config = dict(
    encoder_arch='vit',
    train_examples=72500,
    encoder_activation='gelu',
    encoder_mlp_ratio=2,
    encoder_qk_norm=False,
    encoder_num_experts=32,
    decoder_layers=2,
    beta2=0.99,
    beta1=0.95,
    shampoo_beta=0.99,
    precondition_frequency=20,
    adaptive_grad_clip=0.02,
    steps=16500,
    epochs=58.3,
)
Rows from block 3 of the encoder of a small masked image model, named by matrix and row number. Rows with one number within an expert belong to one neuron, the router's apart. Each number is 128 + 24 x the weight over its row's rms, rounded and kept within 0 to 255. All counts start at 0. Numbers have three digits each.
After each expert's rows are labels from the 100 images, of 14848, where the router gives the expert most weight on average: "peak on" is the class under the peak. Only what is clearly more common there than usual is listed. The data: patchworks of several textures. In brackets: how many of the 100, against the usual share in percent.
# router: slot weights (encoder.blocks.3.mlp.router.weight, 64x128, trained with AdamW), inputs 0-127
# up: expert up (encoder.blocks.3.mlp.up, 32x128x128), inputs 0-127
# down: expert down (encoder.blocks.3.mlp.down, 32x128x128, transposed), outputs 0-127

# expert 3
router.6:122128142120176144140110152135125096147121133127114135139122123122120153131108140130231138128147123089129120097127105136132128129128109125144124096114122109116154097157117127135094099110129119125108114126125102100121148095106115116124169119134145244123121155121110121111123095111139127125104118125123133121105103098121102121090137117145131116126156142105114130135010108124132121127133
router.7:128132102123191122133130157123109074149131139120118137150106127112127125108133132121241134130114125121130119088089098133157124136129136113153129095129113118097162095176119129141093102112138111144128116125114107107132117084151123103149181108144138144128118157115137124121151102148129134129122126132114141140131099086105119115076131124170114112133196153098104111162068133139104121136147
up.14:182111099129099121092132089133119159140134104124076103131165135104136103127136108103096127160152177150110113113176108129127108119127145146132104135100117104121148113072139113193146125133162157109158129127121113173117159161164100146123088108116131117139142120141147133141163108112135135140194128094122146125108132171160134122154078159113128137161119088135127114103155120134111093157115
down.14:106137112151139101121107140136120121156147149120129143116127120120109154114131136113169137128122116133140162129092110130129123154122125138138125140152141128119137125172151117108122115137145101124109126124132142130141134115153123091116000128145111092127104144131121134144143139149135102112130136131133145121168116120118194153118144160152124144131157119106112144138124119144136120109170
up.15:131142124125083125127157125115129164112138136138105147082128139130103106157112089152064136123115115143139125167109138110100132139109097138099122166144132156163129138104149114120165099157132151092156143150157143196166148152158151142159074138098101078140110133131143130136120177109137135134128151126147096151150140162135126113166131173118132171112075130148120135120163146147122102158111
down.15:115150112154138112109124150136122124141138134124106142133107139115102157120137131126160151129122110141148149124100096138151121139124129125131128129149125135112143122154132117111113117124123095129118110134135137136137122127160116105119000126142129082125108153120138139135135140133152127110155143138128139139150133116137198139103125160152124121117146126099125126142116124130123112115167
up.16:090157127156136136137148137125133135122130131127148133101146129142148160132100149123115113156140133132133134130137181157048139188144181156122155115134128150128100107127126088096130176123095139159128109120100176121148109097112125103111136136148130116133132148162155163092102158139098112090102087109109127098140133180130154141153140088126134101113087139165160109106126081136159113099131
down.16:125147084124121124085130140128136107121142103142121096124120140075095118087157141162122154100151142161140121123120098101169129098107106128129119162146128110147154119148175124112104097142128108111152134176106111161116107150162113111120094106133138085130134145118121093146130114168147071122170120179114158124131152114134172112108133191145146089147186113099138135146166156123118132128151
up.17:147156132099154109171135153108093127117118137121141097202132128164179123103132141111145197162128085103102125131120105129116108119145171115145145118124118089110138069151108059136138137133141096142113140146089139127133128115139105171110135129071130133139120119083096135171118115129136119113136138152111132125172145126126106115125108132115125135137124136135109100166113107107056120131130
down.17:096118109127085124127090115132173110158140161157111160103138096106105114122100135140109111079118182132142104134146174114111115152130118138106123118136127155142111188103136163136131153127110186115122136113146126120129150158103149110147239140158130128129130108165127121087112137100112112151123117119128129094107086120106109131113133141112113123129103116145140144089148131124172132119091
up.18:164140151110135079106121160091170116123153117101147138175100101138120125132126135074165122098095114133167114136124131132103091153115141149124179113147136089132147132173125089134099132131162124167116122118106091093104161110129127123123141116137153121144128095124134126168107116151131148142107149129092131129127090102132111132086139165141107127072153149078091120134162118147176094122161
down.18:139099124125130158152133098135127128138096164139132115097141119122135105130134116152079118122133149133107095129135139110113136119134120119119121130097120146133142120106141157130123132128083170113137142124133159132130116139085139148148253136104129181125172122133113116102125114128094120147125122114128102101131134148115069129170147116111147140186105116183180133122102141117107167164094
peak on: plain (35 vs 3.2)

# expert 8
router.16:148095103122167128130096124123098139206138126127140092116126090131150145117140137159150124103106146104134108096096142146103099169145127124122153082103111155113063116159113115121117143109125105108177137134118165143144082128145105133128191114126117149147101109131128171157141092144107109147160111123110139127154069156109122117145104134116119080120162106148161131129092109129118148117142
router.17:127104063116136110125139135104119106176125043113135115164124116104143154130155147121180141096121147122130101070097107160098130155156107149138141130122111132110134101090134120091139102110151103161160127130146127101131096106129110136158073150136122155105137151128093157139150111154094129097132162127127114124132199118117149119130145127136102138123157107133135156172110090128112132119141
up.9:163133120121113119141151129130125138134143100104152135115160115142107157136132135119130142189130130072150096123104106137105121147075149094135130103163135135128123150085165085050120119144145117134106117140133127115105082136153098192150127134127139118136107152126099150076155147181149113158152158159112109081107103105131123111127148140126144126185157128119142107147149089134136151134117
down.9:087101131143168139138112136143134133159091146139087127111114096164130122098097110142174081070117159154107143120156127134140120115142135138138157156105115158139121109126123136158134156119157144127142119132120141085122165111064157084111180152157150138134146105127148123136106146121096136129106098081146150128109097127136104169148092149117090138086106099138127153110175172112116110126151
up.10:164166108135116135122149143129144136084074145130094144128114186107136079100126100098115131149099147148150124145114165129153140081116114133152125125134121120144132106091120183099154148139112144115092128162151109159120164147135130101118135102136107098105118134124113142104115131179124155141139124075154124070138099157129121161158115121171114125167124143120140148128142104167100153186110
down.10:119130126139086119128072086148112140159142136116103160161123115137140113131145127141100102126137166130099159117108140150141133121152136093081133156124140119113086170136146102119144151138105142107103120091143154114137081198121129122140112083109140160116139124123137096125106139107121155081151151171114131147134129126113179110172132140165126154067110127124139090137099173108173126102136
up.11:116127117120141113105141150125148148140130124120112095170121131088048106129130142180145174127120121131112089094132071166124145153093128114158128126128134136125117093134122194105091110105139115140115114099135155130140122162114180150104131116109125142120130112150103142150081112125138144076135130115127121139132124124164136091104138142119139111127132138178073130138119120156086120196113
down.11:135124141092141151140048130097138109139110146140170136117127140146187166104144137088105097145147151134147131169136138120133141098156135103102146093131107147136135117090157106166130149160106134147122153138136125158107126099128091075117149144142104133117152139103152124137107167116132076136104152109154141129119109152100106138142117102120124095147116129102181084102153127080146136081147
up.12:149156125108119150090110150145107169114139124172108126152190110091113085155156118089121145166132159107122130157146125111172118120115106122120117138121143159125142112110117139144106132126125148110164106089093125154116146206103144140156119086133100146137113149130127125113083116117105122182142134128155121113123096122122129110107067179102116130183143127157124115122148121155107110162106
down.12:084147106102151138153155121105176125140138138109142110117115106121148116139140135138101124091141150172114129103128153145117148145135131151112125153175137142135116157095103102119175149138130109142084142118158127147145095103148112119087103147097135081143184097142161097129156109112139142102138117073121112128092155133137174132163098087173142117082124147125116109136114130139177108098176
up.13:124131125124129095125131095154177078131132123101104132114145106102124149089122135097139187074152130133108128112092149121129119160105156124207144097111132132122136120154124098131095157087108103133119122138137129152110166097128143128133132130136127135137134120137098139206109098148102102182140131151147145150149109171108137138140138085086148092163131123123141110130134135182113104137121
down.13:149112119118139141131151183121100156150137144152139109140121133141129133163070133158131101167088115123119114145173104119122148128132119127071124154145113155160145141143111118133147114123146120120160124128142137126112116113094141113149228134120169100114135165138126141088154168113125150095105120097125107095095113124140080109134125154137077152119117121144137145087159132082172149119118
peak on: plain (77 vs 3.2)

# expert 11
router.22:158116139143105122148120125099107148135107150137155116097120150132118116114117120134133154118130148118155094132077151107142072121105172085095150091146162112126127151134162144078191095138109154160149162155123113140148090123182141123126138098079177106170099167142166172100139158105123122117126116080116134099136149141122118089122127131149127101132137105130134124119118141120109122097097
router.23:161126110139132126114126143117118185148137132098162109131115149161125094145144143166095127118140107123126124122081143115142116142140128097088130092163131144170143111079138144099196093154145125118153140151144095131139108111135169120137124081144172088161107132129168129120157137119125125130104139089145140111115132134167085073137118124164166173142096121157128122131112129104109089126082
up.0:134121141134129176147087143109075099142114081145160181116105101100065138113124103097123110168136162129125124139161131124141165087135112150086141128141166107112120176147137140155105107126115183101134131103105119099147115113143135107129121152132123149132119138171090102143118149126116131122124148122123126200135126133165132120126065126147106150147101122132129082134132162140128097147152
down.0:129090133119156152125129146089144095134120144132173163104135159129100119145137112113137112082136153137106155126136144113094131083122157150111138131127163118079136153166181140132134142120110139187084125108096136121115106115156162102143089121109133138091135094168154129137096137152167162098110128092092127149094127166133143121097128157120124143109174135112136087096120129108118084109168
up.1:209107130130118133127160117125143111106132124131128058106130142113153134119107081110126112164143105154112147104135171148137125141157097121158114129124092158160113139135093068110099113143200110147118142106133160109113117133147141134143117122133110126112161097099111101159097125116142185126124158168150131092169130122112127139131165158118142146140134139189108128117131135158104117112125
down.1:156112111130118102166115117131129158140127134119116141137122151140129112136106123149145194118121141131124128117119122136132181098126140160139146134101146151137124111126155092147153113128118162132136091101105141126128150123117114147123146143137099133064173103146153094145086141116128104160096076107168118107131113159106040131143191124132174091109094147114113108182106123159132133130132
up.2:129137113102105147118156161129175129127138128128163115105162100110093129064148128100110121110165133137115115137150161124151115109152089098140116106145158152163096097106105157121112123157144147162116099131100142119100147134156117098131124158155119125092133111137083145147098097122141120134090146140162165133180145217106170128108144132105131096119110130126117146111137116125183145133127
down.2:129145138172148137111110078089122145161124135112116140097134096120092138105124118177132104150074097141137164141143130100144115164136155146143105131119156128092134148123153118148148150126108126068111148086167105120139142146105114133169114114154143146142114137117112157115101160105085132117125147170112149115136089156178154114111137106129066121144132061139109140172130140097126124111141
up.3:158109180143144147090117075119140160125086142167073112090125112130107168113131076109131124147080111129118172114144107105102132078116108139138120120122115128107118137171097090152110165120137129141108144099092161162140130123118125115147165132106128115092145136117133181126126123139168116114152157127137125123057134128142119131128126109135116146132119109144130157148131167169080157101117
down.3:115114167159127111115135128184161172099144118158149105119107159107126106130118119130129100141104092111103136145110078169139115140146124156140128149167082097112148096178111125133144107104094126088162121133140186140180125103114088129136119118126094107153123085149101157123151140094123093101157144150149109114103143119134116157150156134142113094141118118109102151130116090167123111171138
up.4:145147126118120119074128170126156169117149106174094130113164099113125145109102102108106111161119121124098136088168116120147120110149104180142123163135121167115098138130088103176101134118165139098140163090097134176124157144131122122136110138148090136114126126125088127131084110141118166141144139160181165170105086157120144108143121122102118151099137115139117109114144119138158093148130
down.4:125126192130144149128133144148123096178130136151137146107125126125088162114137104148120136113102153107126158152176078100162135106135115156115133124124137121142121155121155112147152099135138139136127151092112147099107171122104097138140042114154073119142147115118110112149110119110148143073134126154095114138124098141159155138120125156130081128148104077162166110130092140118165126118138
peak on: striped (64 vs 3.1)

# expert 19
router.38:140130104157073131126154153128122203130124111082111152086121110121146129132122115109150111121148113104130146137103146150133094093114111080163059153142170109125116136138149096165151137112148127149148147155108158169129098115143117088169122176120143100163124151098116137104115137128113119140124127126146164149076134134077101123140148099109146147137155140149090136162131146113131141146108
router.39:139109106156088127091141153128110157164102109081096126109150094127125157106116095124137100163116099131125166074097109138124153140112119150141107105124183115111149103095174119152128117150170137113172159168118082148157104139130160092159136120119138108147137128106115158149130130128109124149091147121154134142115118169144115124163172103115100157140117134160073148159119136127161106137113
up.5:098109116128150148147097116119108144128146124133173096113160119161147128149171137147125151123115159163100105100176083140114055133133140142088154104089081141159113131124111165067124159121125105129116128123146121117114131130145112149064143092131089136094122150156153137095155124106111114155159142157095123110139118176135153107161135128128120115125141129112165168124133108149139160111130
down.5:122141109139124171092124139144141122098134058133142147135132134147093136145117108195129115128090107166162120113098113113105102127145100132172131127124121153140107149115118137104130140156117147163160123182164133125132146119137119097126131072136113122152099154098134110103079083109134169135120123131122099103149113108169097161171146179146148133150106113153154133152167163106109140120146
up.6:150142110159144136109151113148125108123158131109136126145123130135098120143124166106115105069151115128177128124085162121125114152175115131130152156101136113081134115137117166088118091080144114165121108107192118112157145143168121155149133122156121141109153119113142158140075144108116076109145103121119120131119154137124101125152154122107135095113091131099091101150116103158147177179125
down.6:121147171099111098144120115144162118120140150121121152162160084102134115099132119136126137123122166135103086126127130125116137133105170128119141118104118110151128112118142124159131118145143165161134115143076146111128149112111085117102201129125129154171127157125083156141165111137169141123098137129111095148189120129108121086080103092116092132125123100141179139163101125151105073121135
up.7:110139131106180124130102106115140127134077118166128126116124126162122095104120105102125140120087168105115126124129140121110099066132158148130150139143132130097128138091092132155142125143114150124086086142111141096098178143156111145126130131147131133121157140151136174111116130169107144121175125086112124078160146151160145125124127138164130084161125116076139157097132110094088163088146
down.7:111104115173132115101116136168099134099180102132121133150124098159142127111136146105108113123081111135184122169148128141130117108134159153184105159127158118095099125175133094143151138154089103138093080126144185106149125160118114127138102156083159114123130119098123106122143107111127126155178121109123137111108138099149137166149132136118093136133121144066154156120127099128157118114133
up.8:157126100114139107140166129099124145112113128116132124153124133118127122129141153111128104143109114112057128110138162153085092145114105132125152136110134190111101131160102131107159113144169103155163126130117135119081113109138129148147119116146103125146129173137093133150081154093170174112114146110146100162147138184126171097112167133103130168142137102150116140132127113076146091085131
down.8:096136129144105157111095127130105122120161128152192113130138157112117114144119120111153142113144146158162111092108126091138121132148102133139125120144131110133142119083114144122109113148110147125105161116149118097186116139116164143106234168123119121098114109157147163147137102146154124114136131110098126080135138106096103173103157116132134116098164120113129102146139099176123158166126
up.9:147123137110130204109118121120126148134098133128110108116137145152124162148135100112123157141125102160151135101126107110141123100083178132144123121168101126138093135111134129130157136137172154167120137112113118131161106145117130070054133154115122109114178097114156125117114144094099121108144128087121164161089112200138150110117142143136131126144110133148140152111147136090092175141113
down.9:152121140132138147136123139071189162122130142139131141107105089105150125117115107092110106127134127109110102130108120124130170131108165158097133122127141150126113138117157159147107114113181116129088134091090130111200122099139144151129199144125141142139119119118150111105122127150148109120153132135157146118144125169101161157105111130120139112114164099038148135135098117146115147089145
peak on: triangles (56 vs 3.1)

# expert 22
router.44:171128131125128130128116119134119146175130109124116118146157143147126159116114106132088142158151160095147130144102100077153124152114115120104118133147106113132066175140102120172091087122113143126188138105104112172118094129141136140117159155134138136140098166108132141150118112135137086172167154134104108135118077136140153125107087139109180106058135124143137101143160153128133120137135
router.45:112141111137123157122124133100089117080113146148096133159144120118136146095110090136118158145126128101113121116110136074145103131131114120155138157165129158133164142150118122140081114138098156125172146095124113152138112130129133147145188070126159133182100153102128118154127174145147083180127135135145090136124050146101138133140117152125145121161129143133164132146154134143092134145161
up.9:140088102142124143151141146135114171115103115137079133110119165096140125123155150128141124178113111139102108141134126147096107082110149131100156092098130132090205073118128133139146143096131129137099079136102120139123166139146131087129102136065107149108127156141114149114189153126148155098156107111124120132104146134128081135145124136144091135188124138136131122137104128161118141133113
down.9:138124162131138125134179130147144122134158110159169121151082087168143115099129140183145119161138114220155102147125157102094142115074144098136141133132083111139134140126155096137136114107124121115077102139144104104133129100123134116130072126128118154122141113115116155114112110132075159153142098129129133098100133123155139112125166099120126180127151115140140096142130099134130120160116
up.10:122150133148100136111138105155151124148124141138146141089107113128138162146107141161103120114134136131096112141125121145137171139160109169081101139094143110158084160147128169100150150126155128148149128143103082100133102149137133142161108147101117094111139088122132132103156156154132122076191095137116118172098150183093109106113105133124140165113077141097120096096132166118130142141111
down.10:112135110128117139143140123110131157149127128097137131136136131113148136148145137138084100117113135104107054146135144128119104127161108162143132137141138107135138126123113138116146188127118180143096114099096130111138135123122140190102004111147166157160145108128108139140121160159102149129131142091112126122127139156124154134135087118131117143124086153129150153098178112118120140119104
up.11:097101126156091121154173115110077129124126114169116103116082118108156072110111140106105130128145125122116139107113143128119156120087169160117111129122115097127158114121156137140143106193128163142121153154100159142181141126141103154144100144142133117128151139108102119096140176140089159075159106108149128159118146136154098112128158138111083159123148149127113113118149106184131145111107
down.11:138164113152132161124134122136148151149173149104134110131130101152194157146120109137090121136136117105113108121161144094071123162127136158136131147133144114111120129150129146125106125091105162153111124121066104147130106136109132089088066103120156175199155132134130086123106142134071128122102126129127109145125100143119158132148139143114150149110096132146168165139130081126130127125103
up.12:164094157114122095127161122129129165131115112109116075122133159125131132150104151105088103147140120162124134159150143151149155112113114149124092126126173130150125094090154123143140099130172143114117120139146140094115127139138071103103105154116109094094097139166133131179118147125090168096176107141128166111106143173158137124119133097108119131127101089139124159091177145143155110151103
down.12:122117105139128124134152106116131159131144125121137133117159122130163144129108125126070128123123157072120067136158168129080138157137130158137126145116134120136113146142105144112117182129089154154108129125097127117149133138114138147116001114130152178156144123139109098126112156126099129105146129110120119134132131166130181148137119117110120123124074134121151145130162129111116125161095
up.13:157137113180110079140161117170126176126147132128096125120117153092121125112144142103074090164139129141099132162123132165140145134147117140129103134112100104099168087115136145096144115155151144100097138152160126159139158122114172094185098131120116110127097116132156105125117164170161141121116074137126123157138158114149109128084120127101126148160132146126105088129096152118125094125153
down.13:103106145142130122134095130113120116171154152117103129155137116116140127142134108138148148112143140065107061164134127110148123109147142156146149116153163109106088108164138105123120132142116164143124125158093142127147138132121148081109048083154152130163125109109100107108090160143086193147097145139118100115134142189128122149144160156110129123114106112141111131089134144142108139134134
peak on: plain (34 vs 3.2)

# expert 30
router.60:161125108139139129119169135170142109142126097078138128137104144116127130160135140136133100137136123136116115137114119187139168124161136138140103099084124060131166100119123127121127093115161126137082119151124110108131145099109134099163059188139151143107161131118118109132109138156120163086121129134101126139131225129127124129087136115152123167137106125100132111140104138113122120135110
router.61:169147112136163116142149137182148114184127114071151125150129137128118134137122085119105084149135138104125141164092112160160154160169086133118117100124125058123090117140101114160081077108144140119127134147110119122120130120107139107166186149155148151138107129099141118156080112155140134123106125141106139145127101148120144131083123127140162145093126160123128100143102115098130133137128
up.0:109140123145131115110094129130119113116129147150148155098107127100147143157079088141138101134092138159107130105128155127130115134127130096120118130138106130116089140133105180122155118126110142166135109096138116142129124136076150125147096111148116106137194113102177174160143122141146144109144150089120136132110143170104156152111120071112128156115131189090140112116143189112091155177129
down.0:145117136115125101125144143140115113138110157091114098128174096142135127125157147134122156117114152122129148160119118138123112152119132150096151133100115119164145130101132109147125147124135111095113123126171122122093136166147106129136205148107120182121099145152140143128129133089130123147134042135141122133119124094123057114129088150144157130161135051152105135106090105089146128110151
up.1:089122081142124140173130122104092107113153115166163125146176101134138129118100127113154130108122131145073090115182149123122088129096142112117155158130132119082126130148148139132144112146109197112142153155096111121139084153155083127120147124069114138169118119110123119124169123143150125104133150113144093139162091145118156084071148127132097124128116124154120146148142134125128149112135
down.1:148140117164136133148159111179119112117086116137116172106196107124120142095126107146123122113170115110136156138120145121048154137097137115103110152164114116097134136129162134141120145124126147099106139108084130123107123097133121121101105113122102145171122113172150134111162107071156133123155169076137124129118139121141168094136145143101169153134107122132152119106159102151158117106102
up.2:150079176120105138116139151149124140130166118143115135063132072150125129133132165175114138124124112182136093133146115114128121112096158098140169137141125137158142081110137101159113168121140146104126148146140102120167129123163115162094099116111111135094133130160108108098166151111113127136138129118098118131081099100153134107161129155120083126131144108150115099125145127153152162068110
down.2:106146086149142168132098110149103116135109118164157172138179116159123104121117140114111114155106101104101142116126137103098119160152126148168089144130087138126138153126116146074111136095102155148162169159105122163070142120153123085126072116110098125139115130114139126136127138134123157121106133150146121109163126133111137179153131093145156150115089173135135158114148125105089108165139
up.3:110109130108089143147129131114084168106129139131139091154146150135137124114102128152106111166099112132160151120161142128100114108122130095153145128120136156151124155055166156145088155112112133106096126151091106153141107152113130129108117142114157109161081145138061138097116152084136092149124149094143165124132128116116145094181145150109092151132133134176161142155148123134145136163138
down.3:128115095125160144163102155115114102131099108113137133161127147149127143085125149150065090134145138096129129097100112102089109164156124118114129154131121145158180144118120144157056140120141148154100152135102172147114098126149110142106054114111135109109145153116118152121147136106094118101122149100142147146132169123119175143127134166139103129167091129156109166124141125146113148154140
up.4:136099130140111152149121131117090127108129162137139161185126100134151122115156122099134124113114120122130131068120139138121108107160101154129122118088081109116063119121159177137113142143108158105175135116120095141112104139148126123161140131128101150118154109153111123089124082122101107100164101151150170131104122110159175110106163134106092121101147152141137158136162101138096176117093
down.4:119134101137122079122120096171143101148108112113121106113116147111115161125110132136122154130095116103131147100106134125148140147109149123099105113194128171098162174174126107086139154087118155158143112143104130150133146144086100098158128115094125137131093113133162152141130155108127101128168128136105108124165127152106084158119132138180141135196145123100132158099103121104115108138166
peak on: crosshatched (45 vs 3)

# expert 28
router.56:138153112106135104104179166137149116153100143148141162111113143113163150085079125124113127096132124160098129102099105130137135110113118139156136166136145138108139127167105107157098180126112103139159144109091135151114147175090115162144080122147096100122135122157093139152117147171104136166144082154112124125100111136152089135158150145128104105124110112127106122087123173180134142131134
router.57:172143084108094094116147140148160115127081133111099153103097144139129107111115126140053142130099139087156157087099147129149144129142146162142136113132167155165091106151136105114129109152110070116152132153121130127111142127107149105129122150155179108129133118120117187167096167170125133125103129141119153102108131138125105103154141134112168150162138121102138127108112146168131143152106
up.0:142125093173094142158122121112110177127134124172151125142144178134109111145121113089058162146129100165092119130136112153112133093131114119117099097109147140140108125085145145142163138168139160100135122129150102173157139180144111127139099143105092098097123125140117085104147131098139108106152122127121123133159143180157175121147124139101164128118113110149154135106139133091126104131092
down.0:141096145196109119154094144114133163140111168153126122095109146121144134112111089129132129113098132178115148160103171153112098117140127125123132126098121145178100099135148172156150140143144185132160159112136103137124150124110127092132076120151120090116142135130125084098122134132173124129095112145122113136103116174136079130109107112124125132105138091129136149159126156092135074089110
up.1:103145120115115108175131130128136114148141139134160115151138128117177123139075133148119124123170103154111097147124095095103124063119152114104106130193157154100108136138166133135115157169117146135162108128130076132109130169148111142140131127118106104135119080145110118126103135142118084130169065147137121128150125100106163161144151142121129091150077132123107092134146118135177106121118
down.1:108121140108132140077114124109122167122167115146120136187141119128139130130187114099141106111110135118118159144138138110115122117110105119138119115113113103154121164075135133132142135105091098124120129124128115115141165114138120129125255139126150153111127145125151157133109161119119147111122140124141115102148120172107179156101107122108143122156168107138100118121105071122158140120139
up.2:071145161144124160084102163131113101111136112137096171096128103136104119103146120093118101150085143137161127133137134126114132075147107150149139086145145125139076152118151116167145145113065134128120120136144150134089130130146143104130116123148130109165138118175120158083141102123128146135164122101148114131103124112173158108142109129096168147154137105150126119121146135151095160088074
down.2:127132090144111102162123100110135124144121163122122130141096174106103142172137125104149158123177117115086114117156080109129125144148138133153181134145114127106138098127139133082093159156182123156136099106096157124127148120137136133129218119115139146118138149095121080134092122142131134126105131122152138120176127160098126117156175119107123120108140161148175120147111120157126157142150
up.3:125094193148128158124123168107086127096153110160116134115129080157162128129141089089148127164172099136134134124157172121140106120141085132131090110142126136107078136122120128121123135110175135140104139100177122113114134096148147077094139140159132159168149135090108153147132162125133153078145125101113132125134130130104163161108101120088122135131152125147108150121124129141103124104081
down.3:108167065141133126126108131135174082126111149085143145120130137132114137112107129164081117108104132075113101108110125149133150144118163144172160136109164129130167103154156174118100103147124130136158122153094137130114114173118112133118153133141129123110155108120097129118148107108153093144134128143114124167138139119116151091117157102147174135104115130098183124114108100083057109130132
up.4:166142136142114099151128148144108146123155133114061106143131112129113190149162111149117110120163141151070139122148158135109122133152105158136120123130144178140093139114100120140119143107173140148100138112087140123120146075113101122125113166050108132110105117094100095172133128120142164107114166152126143161158121132145148148151120143106135110124140101155118096107126125126132086141171
down.4:114151122136123161161103160097137109106130138103101105137113106130068134110139143123155112135156135137104170129124137115095084154113117145135119120082101162102102116146131153144144101155127181142094143159150113094095152112096184164113125137127159126160119126122161124073117169116078154136180147125096143126113137103132159103126133104112137101101159128101184110149120138103148125122119
peak on: striped (60 vs 3.1)

# expert 24
router.48:149126115128170128148125118154144105140137247081125104126118130138119142120130141140153119135107130106124105154086110151128131145168099131134127085120126085109116142192096121123115136071134135127130134141116115149152119089122124139170189104149137120142108110126151126134095113134144106153121085124093108158125082149115115120135141113150139111123130129105119088109079120105115152112118
router.49:122135129124153145136166152121136115040144172091101106160128100122126147125135106145164130160113146107119125126097111141126103147162120126158167127143150106127159111155099123129084142083125138152136122139120130117149145093127138156164157062153146150165138170130134128161146177150135130151115137121118110137137041139095107118125122133158113115166107130112129103166095125121115135122144
up.0:186115169108124103110179173146116097112105139100114126137120135139123109153147137125132122155146099110093086152056117132161184121130139103141153113138123096141146103140108123153162095127166108143100143118097117121163129108097164153160106142144158132097139138129130106099110134147143195104102134144118125138136128090171114083117131117154157139155127103107089108105118134121105102118132
down.0:117141118141134129121080100134150113145136148155141145118128144139137132082120123147153099122122149159133136130142166100102098107146099114151126094145123135122132109122114119123133119102110150129130150145155147131098144113117095123114255100103098138152108091146142156150132116112114116145127127141140106132093112141117113141121110150134140108119083131121182149137109108111115172130160
up.1:142146143113139123126128141124062117148125132127091113143067145117162109153139155182110160129169132149111091100117170140140119074113138111153167099126106141133148177142131116112104152152151105106156119123159112143138138109135179117122124112191139115130134085077136115156121148137128150146110091153135141161138097160137104146138119131142136109176112079147142118093124102148112129112104
down.1:133117111149133153102121095111186110125122126101144125117170121144123108097138121118112112150124142071144166135116104108092123164179128149097104097106107079138124116114112127158115115105093142168128109132100158134128143108127080151142158116076112142148155208189144143123145127094124147105145165130117120129104128125134141132121123143120122131133109178099158132154136117090106156163148
up.2:131119107117108174091131116121173147112123165147142129118083145120123111091131143100121126136161112169119144116180106123104142107128126124138113092092124148168114132134157085127140115140156159152155133159116163113127186130147102133120133127137125097119112096180129104115114140142187099120139078125154131139121146173112099117104108146137144105161080114099090143064132131147141119086108
down.2:147105109167172143140137118136096139095112149152138159124170078118090122162137103110110136141145176091151141127088125129105131116159088136110128147131128138113109148148119118120074105153094129099148136062150126139142122119094118115133179100134120170119146158118117136166136088108098158149138179120126150104133132124153114157128118139098093153083126084145141143165151120086124142147127
up.3:161112144077127112103145156127140148111108124131104123159148119115121113134144155077141138134142174143127125116144100160101110165126151110120136124083114102129119141109118079163124064122172118125120177143124122119113153118149107132120113120147117182064146130160114131115144126139134160111107116121171148123106110118150129094094147123110139110106122168141100171100123117141218139129106
down.3:101161111175123126135131105104133118135121116153138126109073087148141121103106110171147131123094100130129094150108145057146105095116140107143170096140121125084154118181117127119137171116084172144152102101126107129151141134096161130139097150151126111199155133109141144148126134124137125176121103119131102144123140122121121157178109105121113144147143102145162130136116130128086164149132
up.4:108123162128120145130117112126081116159125118204134123138153113111145092154098136114120148119128136153119117109159132096088126116090167129073139116128094131109081163133143127121133139135088179107146149109122125176113091162148062120107120165069103116129133132171112152095118137174103129103186102110156105144131144127121142130117138138126140146122099113147111110130135152159145129131128
down.4:167124175144154159110121151142122122093101100135108097142148104095105123144106143111169131127101153121166105134150111131073147120103118136125116142140120113146151132108141085120123101144109127114138118126119180168192139106141164120147036094120117124134123094104124129138153116132126085158137153072119150137136137139136156151126107140114097135093129139116139188106133161142147145154132
peak on: cracked (28 vs 3.2)